Weights of a small class-conditioned image diffusion model: 4800 steps, 195000 training examples.
Rows from block 4 of a small class-conditioned image diffusion model, named by matrix and row number. Rows with one number belong to one channel. Each number is 128 + 32 x the weight over its row's rms, rounded and kept within 0 to 255. All counts start at 0.
After each channel's rows are labels from the 100 images, of 14848 (inputs lightly noised), where the channel reaches its highest value: "strongest on" is what is common among them. Only what is clearly more common there than usual is listed. The data: drawings of small networks of dots and links. In brackets: how many of the 100.
# convs0: first 3x3 conv (model.enc.2.0.convs.0.weight, 144x144x3x3, each kernel summed), inputs 0-47
# convs1: second 3x3 conv (model.enc.2.0.convs.1.weight, 144x144x3x3, transposed, each kernel summed), outputs 0-47

convs0.80 [119 137 173  99 116 206 146 137 158 135  49  94 196 156 113 205 143 133 157 157  57  93 106  88  84 119 120 103 119 136 131 143 135 154 152 153 157 136 155  85 126 139  87 153 128 137 139 167]
convs1.80 [134 157 158 118 135 187  80 123 138 148 191  64 131 161 112 144 127  87  87 110 163 155 158 166 131 181 114  97 167  82  86 127 218 158  94 167 142 100 149 134 152 122 106 117 137  98 117 131]
strongest on: square dots (81); black dots (32); white dots (30)

convs0.110 [154 153 205 149 116 106  75 134 171 155 109 137 140  78 187 119 117 146 115  84 106 110 110 163 184  80 145 158 118 109 117 142 140 122  91 203 143  71 120 123 137 102  96  92 156 117 148 119]
convs1.110 [101 136 103 118 156 141 121 151  69 114 149 107 153 148  93 142 108 200 125 162 132 148 147 118 155 113 111 140 156 147 168 116 196  97 108 118 114 122 210 134 137  90  92 172 138 176  62 156]
strongest on: five dots (45)

convs0.97 [131  71 167 154 163  90 130 173  78  96 129 133 104 127 107 159 116 100  74  93  98 141 140 146 158  83  94  90 130 110 123  91 187 127 206 106 155 125 138  70 128 106 127 180 182 134 171 131]
convs1.97 [163 169 144  89 106 147 134 132 158 144 113 156  95 132 164 127 135 193 133 138 104  74  66 114 133 136 156 136 137 104 163 103  79  83 107 166 108 123 156 174 129 190 132 111  79 117 159  87]
strongest on: square dots (94)

convs0.107 [177 156 150  73 130 119 109 113 138 104  97 120 173  68 182 127 162 171  98 112 113 144 157 125 134 114 150 174 170  84 174 111 146 185  90 171  80  94 104 129 176 114  89 113  61 151 118 155]
convs1.107 [118 115 139 118 133 151 102 126 115  64 148  88 131 156 102 182 144 107 155 115 101 109 118 101 143 112  79 132 138 117 105 103 167  61 156 137 153 176  97 150 111 105 115 178 200  95 144 133]
strongest on: teal dots (59); star (30)

convs0.41 [118 146 157 124 153 138  87 174 156 161 171 172 150  99 157 122  63  91  68 117 154 147 149 172 172 153  93 141  71 212 118 118 120 142 164 152 128 196 104  79  80  45  64 123 126 166 107 158]
convs1.41 [115 150 152 116 100 149 146 108  95 169 121 146 128 202 156 122 207 151 135 111  93 126 149  97 144 109 162 108 164 126 161 127 164 117 110 161 160  59 108 142 184 173 136 110 106 140 118 133]
strongest on: black dots (31)

convs0.83 [183 129 176  78 177 170 128  77  66  72  93 113 121  84 105 106 137 123 117 156 135 146 105 121 180 162 141 107 175  78 143 112 115 152 125 138 168 120  82 201 148 120 174 118 118 145 170 151]
convs1.83 [150 139  80 136 153 144 134 143 186  79 121 156 162 128 154 194 161 129 158  95 119 136 126 168 105  60  82 140  87 138 197 150 145 126 121  84 155 146 121  43 188 147 101 136 151 144 133 118]
strongest on: yellow dots (30)

convs0.95 [148 175 149 101 120 109 109 186 100 102 158 133 107  74  89  83 140 153 104 179  92 153 203 151 176 104 148 114 200  61 113 102 109 118 122 151  93 129 127 140 129 142 104  85 160 100 148 133]
convs1.95 [122  98 143 130 113 135 158 197 136 131  93 127 150 109 126 161 134  96 112  89 135 118 117 138 127 121 109 138  99 111 109 112 177 186 150 119 104 118 168 154 132 111  97 178  86 172 185 113]
strongest on: blue dots (30)

convs0.75 [138 163 196 114 128 126 149 112 159  17 110 178 121 128  97 128 179 131 145 104 163 186 130 156 170 142 137  97 121 157 112 163 164 152  93 122 151 111 111 177 138  85 119  67 143  91 162  60]
convs1.75 [111 152 143  87 166 142  89 125 173 166 147 112 161 109 155 112 143 110  96 123 112  71  86 172 102 156 116 134 173 128 157  70 160 134 195 168  59 137 173 138 159 175 131 153 144 175 153 159]
strongest on: square dots (63)

convs0.138 [184 153 153 130 123 101  96 121 139 112 140 240  73 101  85 171 118 108 148 144 156 171 132 108  90 105 172 104 132 111 139 144 126 142  68 103 152  92 117 150 127 107 134 176 177 142 125 117]
convs1.138 [141  75 128 162  99 125  98 173  98 123  54  92 140  36 134 112 118 154 158  79 140  93 133 170 151  74 121 115 130 130 160 122 111 180 186 140 147 170  61 145 202 146 154 119 138 147 151  91]
strongest on: yellow dots (29)

convs0.123 [176 126 164 105 168 136  77 136 121 150 138 143 130 191 124 103 110  91 160  79 165  75 148 132 118 111 123  92 104 198 138 143 109 139 104 131 109 166 117 105  97 114  92 166 132 143 148 147]
convs1.123 [163 125  82 128 123 168 157 104  91  68 156 120 140 100 104 166 109 109  90 116 153 144 175 124 129 146 161 106 146 121 140 111 124 121 187  79 100 146 159  74  95 152 140 124 136 121 142 124]
strongest on: loop (31)

convs0.108 [162 126 147 103 112 114 110  89 143 141 137 180 145 117  68  97  95 117  96  89 181 139 145 130  96  81 136  81 129 161 114 146  82  99 132 150 128 137 126 167 113 207 103 163 117 122 102 133]
convs1.108 [124 132 101 151 159  41 161 112 135 104 144  96 140 108  67 177 132 127 136 157 159  79 132 120 137 137 104 141 131 121 102 118 161 124 102 125  62 131 164 137 139 149 139 135 191  79  70 160]
strongest on: loop (31)

convs0.124 [154 132 131 158  74  94 157  85 111  67 127 144 164 110  68 128 155 143 153  74 144  58  72 101 130 141  93 120  99  84 126  52  93  74 114 111  58 144 101 155 104  58 108 147 136 111 158 134]
convs1.124 [135  47  96 127  95  91 106 102 200 124 109 110 104 161  54 214  95 130 177 130 103  84 160 109 106  94 135 137 101 139 154 171 124 138 143  97 159 104 160  98 199 135 144  71 156 109 118  59]
strongest on: yellow dots (34); chain (31); orange dots (27)

convs0.22 [140 103 155 117 115  47 141 122 176 109 145 214 138 104  92 123 153 195  93 175 183 137 159 163 181 154 141 171 136  66 120 170 180 156 154 137 133 132  69 156 191 134 177 105 122 140 105 147]
convs1.22 [159 134 120 159 145 125 106 125  99 148 111  95 159 143 117 135 182  80 165 117  92 138 129  90 104  70  86 145 136 150 128  74  98 105 132 158  97 113 121  98  75 146 145 146  98 145 133 108]
strongest on: five dots (46); green dots (27)

convs0.54 [107  95  98 125 145 129 147 102  83 155  47  14 144 167 175  86 119 116 165 141  90 139  98 141  94 161 144 119 148 188 147 115  99 114 126 103 109 149 107 133 121 103 154 143 128 145  76 162]
convs1.54 [123 142  76 198  52 103 130 183 172  91  90  40 169 114 103 159 170 135 170 185 175 171 127  90 167 130 126 145 157  78 119 157 110 160 149  78  74  78 186 127  88 134 165 130 149 140 121 177]
strongest on: purple dots (27); ladder (27)

convs0.56 [120 110 137  92 121 155  82 168 133  86 187 151 140 146 115  91 130 107  84 158  80 100 108  75  93 137 102 165 110 150 123 135 133  78 119  86 130 133 141 115 136 175 124 150 166 147  71 143]
convs1.56 [125 133 191 142 102 144 123  76 151 151  91 106  80 114 110 155 113 131 130 128 153 125  98 127  76 109 146 127 105 114 122 124 128 104 114 134 145  94 116 151 127  65 134 104  47 181 144 151]
strongest on: blue dots (27)

convs0.44 [127  98 102 137 120 134 130  85  79  90 138 105 146 148 158  59 126 103 118 120  61 184  46 119 126 161 176 166 124 143 171 115 134 129  79 131  88 106 121 159  94 130 114  83 128  78 112 149]
convs1.44 [106 143 144  70 148 170 152 144 112 145 127 136 113 178 112 113  65 130  75  87 142 116 126 152  95 146  98 127 135 128  74 142 129 146 139 152 144 118  74 150 116 140 118  64 148 177 124  87]
strongest on: square dots (82); white dots (40)

convs0.77 [188 108 136 105 161 188 123 128 112 210 148  75  99  87 206 161 186 116 154 162 156 158 124 174 166 108 120 102 135 147 159 155 117 106 148 137  87 153 116 141 134 141 122 114 113 137 148 158]
convs1.77 [138 158 145 174 130 116  95 151 113  56 149 149 179 139  63 132 102 110  80 124  82  99 146 131  90 149 108 147 135  73 111 102 125 160  86 118 144  90 183  90  88 102 101 161 144 123 118 183]
strongest on: yellow dots (35); white dots (26)

convs0.114 [100 147 101 120  53  47 160 163  84 144 116 106  71 160 104  96 105 118 145  85 108 166  99  98 127 171 129 165 121 135 138 140  62 138 120 133 107 111 162  85 106 131  88  73 131 110 189 134]
convs1.114 [ 89  98 111  96 171 125 167 137 110 108  85 102 117 116 148 157 122 134 125 117 121  80  91 154 123 151  89 126 127 135 139 143 165 138 128 125 114 103 109 116 165 144  91 175 134 111  44 124]
strongest on: square dots (65); star (48)

convs0.122 [132 187  95 152 106  90 102 177 118 117 184 139 116 154 137 141 109  79 130 128 138 138  84 122 142 135 143 134 127 121  82  79 149 113 156 159  75 130 156 105 141 160 130 151 134 179 127 212]
convs1.122 [175  74 153 110 120  97 167 145 184 104 186 108 134  95 131  76 104 132 113 153 121  85 120 134 120 154 138  81 112 147 132  96 101 138 116 113 116 130  53 143 141 121 118 186 158 104  89 113]
strongest on: five dots (57)

convs0.86 [171 136  50 140  98 150 146  77 124 103 112 133 128  75  78  38 133 137 139 122  83 170 117  99 138 167 109  91 152  47 105 143 135 169 152 181 128  77 165 129 132 105 118 136 128 173 169 167]
convs1.86 [ 63 109 200  85 128 127 147 160 153 110 146  56 121 122 140 163 142 121 138 137 175  85  91 205 106  93 130 140 156 128 185 147 170 124 105 121 164 155 175 156 112 142 143 161 124 116 157  99]
strongest on: square dots (68); teal dots (43)

convs0.74 [160 137  80 166 179 141 177  97 106 141 160 139 138 206 141 117 114  94 109 136 163  80  89 174  41 128  61 141 157 159 126 115  67 121 115 144 116 167  68  86 150 169 207 146 137 109 148 159]
convs1.74 [170 129 111 176 126 165 169 116 117 105 134  99 123  56 142 153 106 177 196 180 104 122 116 104 109 125 173 131 107 119 148  90 111 132 120 196  94 113 210  85 132 102  90 127 129 126 118 199]
strongest on: blue dots (33)

convs0.18 [111 121  57 120  78  84 131 148 120 118 108 110 142 109 138 128 115  86 111 138 104 134 116  96 120 128 118 124 127 141 143 143 146 147 138 100  67 146 116 117 119   0 108 137  68 125 156 163]
convs1.18 [117  37 113 118 126 126 123  97 155 125 138  95 179 117  99  91 104 110 115 107 127 122 151 133 114 102 124  65 124 100  99  98 116 101 122 197 143 129 145 138 152   0  84 143  72 141 134 148]
strongest on: black dots (79)

convs0.67 [148 127  95 111 172  91 115 165 132 163 128 169 150 116 118 111  77 132 152 193  90 153  93 157 133 117 167 133 124 115 123 174 144 122  77 173  63 134  96 126 101 135 133 126 188 186 103 132]
convs1.67 [ 92  97 190 153 111  73 137 103  99 113  86 175 119 107 150 155 115 118 106 123  96 155 196  93 148 131 155  99 165  90 126 118  56 140 127 134 155  81 156  83  90 105 145  33  94 107 111 174]
strongest on: yellow dots (26)

convs0.10 [136 165 132 111 134 189 130  93 165 146 107 158 151 129 123  87 105 104  98 122 113 125 179 107 114 131 127 148 131 185 155 100 144 122  93  64 134 204 121 115 174 139 198 103 123 100 131 134]
convs1.10 [126 144  96 102 120 191  98  97 140 119 149 125 139 170 105 143 113 118  95 138 136  65 114 131  98 122 131 140 108 182 132 121 108  75 137 112 107  88 106 139  81 119 175 167 137  92  44 115]
strongest on: five dots (44)

convs0.81 [173 118 153 129 165 136 146 103 152  41 138 108  91  92 100  90 126 116 134 157 122 188 118 178 147 114 131 113 111 145  72 147 115 144 126 165 162 116  80  76 175  96 116 140 141 164 177  98]
convs1.81 [110 157  87  79 139 140 141 114 100 143 170 115 158 119 153 162 160 136 127 119 102 102 108 134 100 129 138 121 125  89 152 117 120 117 140 110  55 124 115 163  82 149  85 117 168 169 133 178]
strongest on: blue dots (41)

convs0.49 [171 101 121 112 134 195 193 162 118 105 112  96  99  71 136 148 156 147 143 158  62  95 132 148 180 100 109 221 162 158 146  97 153 153 125 124 161  96  76  98 157  55 130  57 114  57 139 144]
convs1.49 [138 130 117 107 117  56 142  64 133 110 130  83 134  97 158 143  89 105 110 165 154 139  87 118 121 164 139 155 123 142  95 127 139 143 133 127 121 133 172 151 176 195 145 135 152 144 111 198]
strongest on: green dots (26)

convs0.30 [167 120 141 127 105 147 122 116 116 123  72 136 116 140 119 145 124 151 135 102 192  84 136 116 116 188 162 138 170 118 101 126 182 204 162 149 150 123 108  80 163 101 154 108 126 164 155 159]
convs1.30 [141 157 131 173 146 113 121 166 132 158 146 106 128 158 123 131 125  95 165 193 112 122 116  83 115 131  96 115 129 146 172 148 124  74 152  82 114 152 159 120  66 157 120 138 153  60  99  94]
strongest on: complete (53); black dots (31)

convs0.48 [113 123 121 119 170 137 109 107  74  82 123 190  72 151 141  77 162 116 147 141 121  96 112  64 124 115 104 111 132 111  90 140 118 101  82 118 160 119 221 230 158 151 193 180 159 115  92 117]
convs1.48 [139  77 116 133 154  86 177 147 146 162  96 132 144 158 166 138 128 128 179 113 153 107 199 145 170 118 175 128 160 110 122 166 106 108 138  72 137 120 152 117 166 136  84  82 138 151  93 138]
strongest on: blue dots (51); purple dots (32)

convs0.6 [154 102 183  84 121 166 109 120  94 160 149 110 122  57 127 144 198 255 115 189 166  90 138 149 202 108 167 157  96 100 147 130 139 159 135 144 118 126 152 116 136 111 110 158 102 154 144 135]
convs1.6 [ 92 169  72 109 136 167 149  78 142 112  94 128  99 200 135 168  64  40  88 116 113 186 114 113 109 136  63 145 129 118  70 157  97 122  69 123 134 161 135 156 156  97  79 154 159  62  97 122]
strongest on: five dots (37); yellow dots (27)

convs0.20 [152 152  97 122 134 125 130  78 132 144 128 197 130 169 148 165 152 142 116 134 126 120 135 118 125 157 109 105 105 129 145 171 181 118  89  71 152 185 142 133 189 186 168 161 143 129 151  76]
convs1.20 [136 144 162 171 144 192 108 161 132 133  82 162 144 108 118 146 148 154 137 158 105 158  90 111  68 137  94 136 135 181 162 139 118 193 173 176  87 146 152 122  75 146 160 105 112  70 153 129]
strongest on: yellow dots (25)

convs0.76 [109 156 131 139  64 113  96  53  95  44 114 127 143 123 119  81 107 115  74  66 164 177 140 150 122 120 144 115 146  72 113  59  78 180 140 124  87  96 155 172 113 116  86 155  89 137 123 123]
convs1.76 [ 79 156 146  81 188 160 200 180 168 124 167  86 119 133 160 154 201 114 157 112 134 137 115 162  96 116 151 179 138 122 145 137 139  80 125 144 168 171 119 143 195 173 158 118 159 123 191 141]
strongest on: teal dots (51)

convs0.125 [136 143 150 142 126  52  94 148 105  91 128 153 152  96 114 110 129 163  93 102 193 107 171 165 132 112  79 142 173 131 140 127 139 170 116 142  57  61 153 114 111 186 120 164 172 127  88 149]
convs1.125 [ 95  89 144 108  89 162 126 104 140 160 115 139  94 107  90 176 130  97 121 130 108 145 114  81 142 148 140 110 103 136  81 111  77  84 175  99 158 213  68 114 114 108 118 138  78 167 193  75]
strongest on: five dots (49); white dots (47)

convs0.62 [104 151 122 114 131 185 143  82 118  81 121 156 134 101  72 162 144 140 162 163 114 178 133  97 102 107 182 116 123 118 163 121 129  91  79 168 155 136  41 118 118 103 173  85 144 154  67  67]
convs1.62 [ 92 133 106 129 148  51 146 163 144 165 109 104 122 106 144  75 118 125 178 117 126  97 141 138 128 132 137 149 135  86 102 124 125 147  92 121  72 149 214 106 123 144  93  56 130 106  61 164]
strongest on: laid out on a circle (82)

convs0.98 [158 140  51  85 107 130 117 133 129  57 124  94  96 107  81 118 124 154 105 145 154 145  99 151 126 137 134 146 170  60 109 168 128 109 141 113 136 104  85 113  81 139 142  70 141 144 157 135]
convs1.98 [ 99 139 183 144 186 120 143 159 152 109 144 158 157 127 112 142 139  98 101 159  34 147  91 152 114 131  71  83 137 161  76  78 148 149 159 174 116 148 182 130 194 129 107 174 122 138 118 170]
strongest on: red dots (25)

convs0.128 [142 123 115 100 106 109 149 176  92 153 146  64 139 226 119 106 111  74 132 163 135 126 184  88 125 139 110  92 102 140  96 131 162 124 112 126 125 132 164 113  98 168 110 121 188 165  99 188]
convs1.128 [141 112  84 159 121 152 149 140 143 106 138 103 169  78 116 104 113 114 154 111 120 111 112 131 117  89 121  58  72 163 103 123  62 169 145 139 111 133 210  64  89 133 139  69  95 113 153 113]
strongest on: orange dots (27)

convs0.139 [117 121 144 137 139 120 126 250 104  67 153  88 152 181  98  81 150  56 118 112 159 135 165 134  60 140 134 112 138 115 134 116 108 130 116 157  74 119 101 150  70 144 189 110 141 124 144 123]
convs1.139 [169  76  82  95  90 103 157 116 147 111 126  67 155  69 149 110  77 124 106 138 120  70 124 113  89 101 147 134 126 109 130 102  63 127 123 133 123 114 167 150 135 128 141 205 133 136 144 145]
strongest on: five dots (43)

convs0.112 [162  99 141 183 108 126 117 132 159 128 147 128 150 138 121  94 133 133 153 149 153  92 107 120 115 101 105  91 121 124 121 120  85 117 138 142 161  78   7 141 112 169  53 177 132  94 155 112]
convs1.112 [ 79  98 175 156 123 106 131 103 160  91  54  75 138  97 123 161 109 134 137 168  95  99 153 132 120 136 119 126  76 164 145 147 159 155 135 130 112 143 173  97 150 182 179 168 135 142 191 124]
strongest on: orange dots (42); yellow dots (28)

convs0.141 [118  72 113 114 131 146 124 222 113 107 112 110 119 142  77 182 128 149 100 126 114  94  87 123 150  97 137 142 131  79 150 121 160 142 135  85  90  81 109 126 104 150 125 115 176 127 145 159]
convs1.141 [149 169 136 169 162  93 104  85 177 114 123 146 124  92 148  77 144  83 146 117 150 151 110 117 133 162 157  94 162 198  79 111 119  78 139 100 160 141 143 156 158 153 106 151 101 126 102  79]
strongest on: white dots (34)

convs0.130 [137 164 128 153 121 128 151 141 110 161  62 130  79  92 171 137 166 138 138 122 101  83 135 102  89 101  95 142 176 149  81 168  89  83 184  76 159  87 114 131 182  84 109 131 109 128 135  80]
convs1.130 [ 97 123 123 118 127 107 148  66 134 117 160 113 150 115  64 150 166 148 135  78 143 149 182 120 149 104  91 125 106 105  95  88 121 145 144 161 116 116 146 172 111  88 106 136 112  85 118 133]
strongest on: white dots (43)

convs0.1 [147 127 142  87 116  95 125 149  96 142 109 119 148 140 109 114 148 144 169 148  92  99  77  67 135 118 119 161 154 105 117 158 115 101 141 180 110 136 110  99 125 127 151 129 126 106  96 109]
convs1.1 [132  37 150 160 106 141 176 152  82 104 145 149 148 136 130 170  91  95 104  91 144 106 139 201 134 102 162 129 111 111 128 138 149 113 135 149 119 127 101 119 172 114 136 191 126 134 148 142]
strongest on: brown dots (37); red dots (26)

convs0.24 [121 104 171 194 152  92 157 105  66 106 117  52  68 153 134 137 133  90 117  57 109 168 162  59 121 167 150 124 163  86  97  79 154 142 117 150 117  99  86 125 109 154 128 120 121  95  84 118]
convs1.24 [135 134  79  87 143 134 166 134 101  95  55 186 150  53 209 130 150 137 158 139 126  66 135 174 111 102 117 147 157 122 121 130 113  80  98 124 136 112  25 124 167 130 126 177 141  80 139 171]
strongest on: grey dots (68)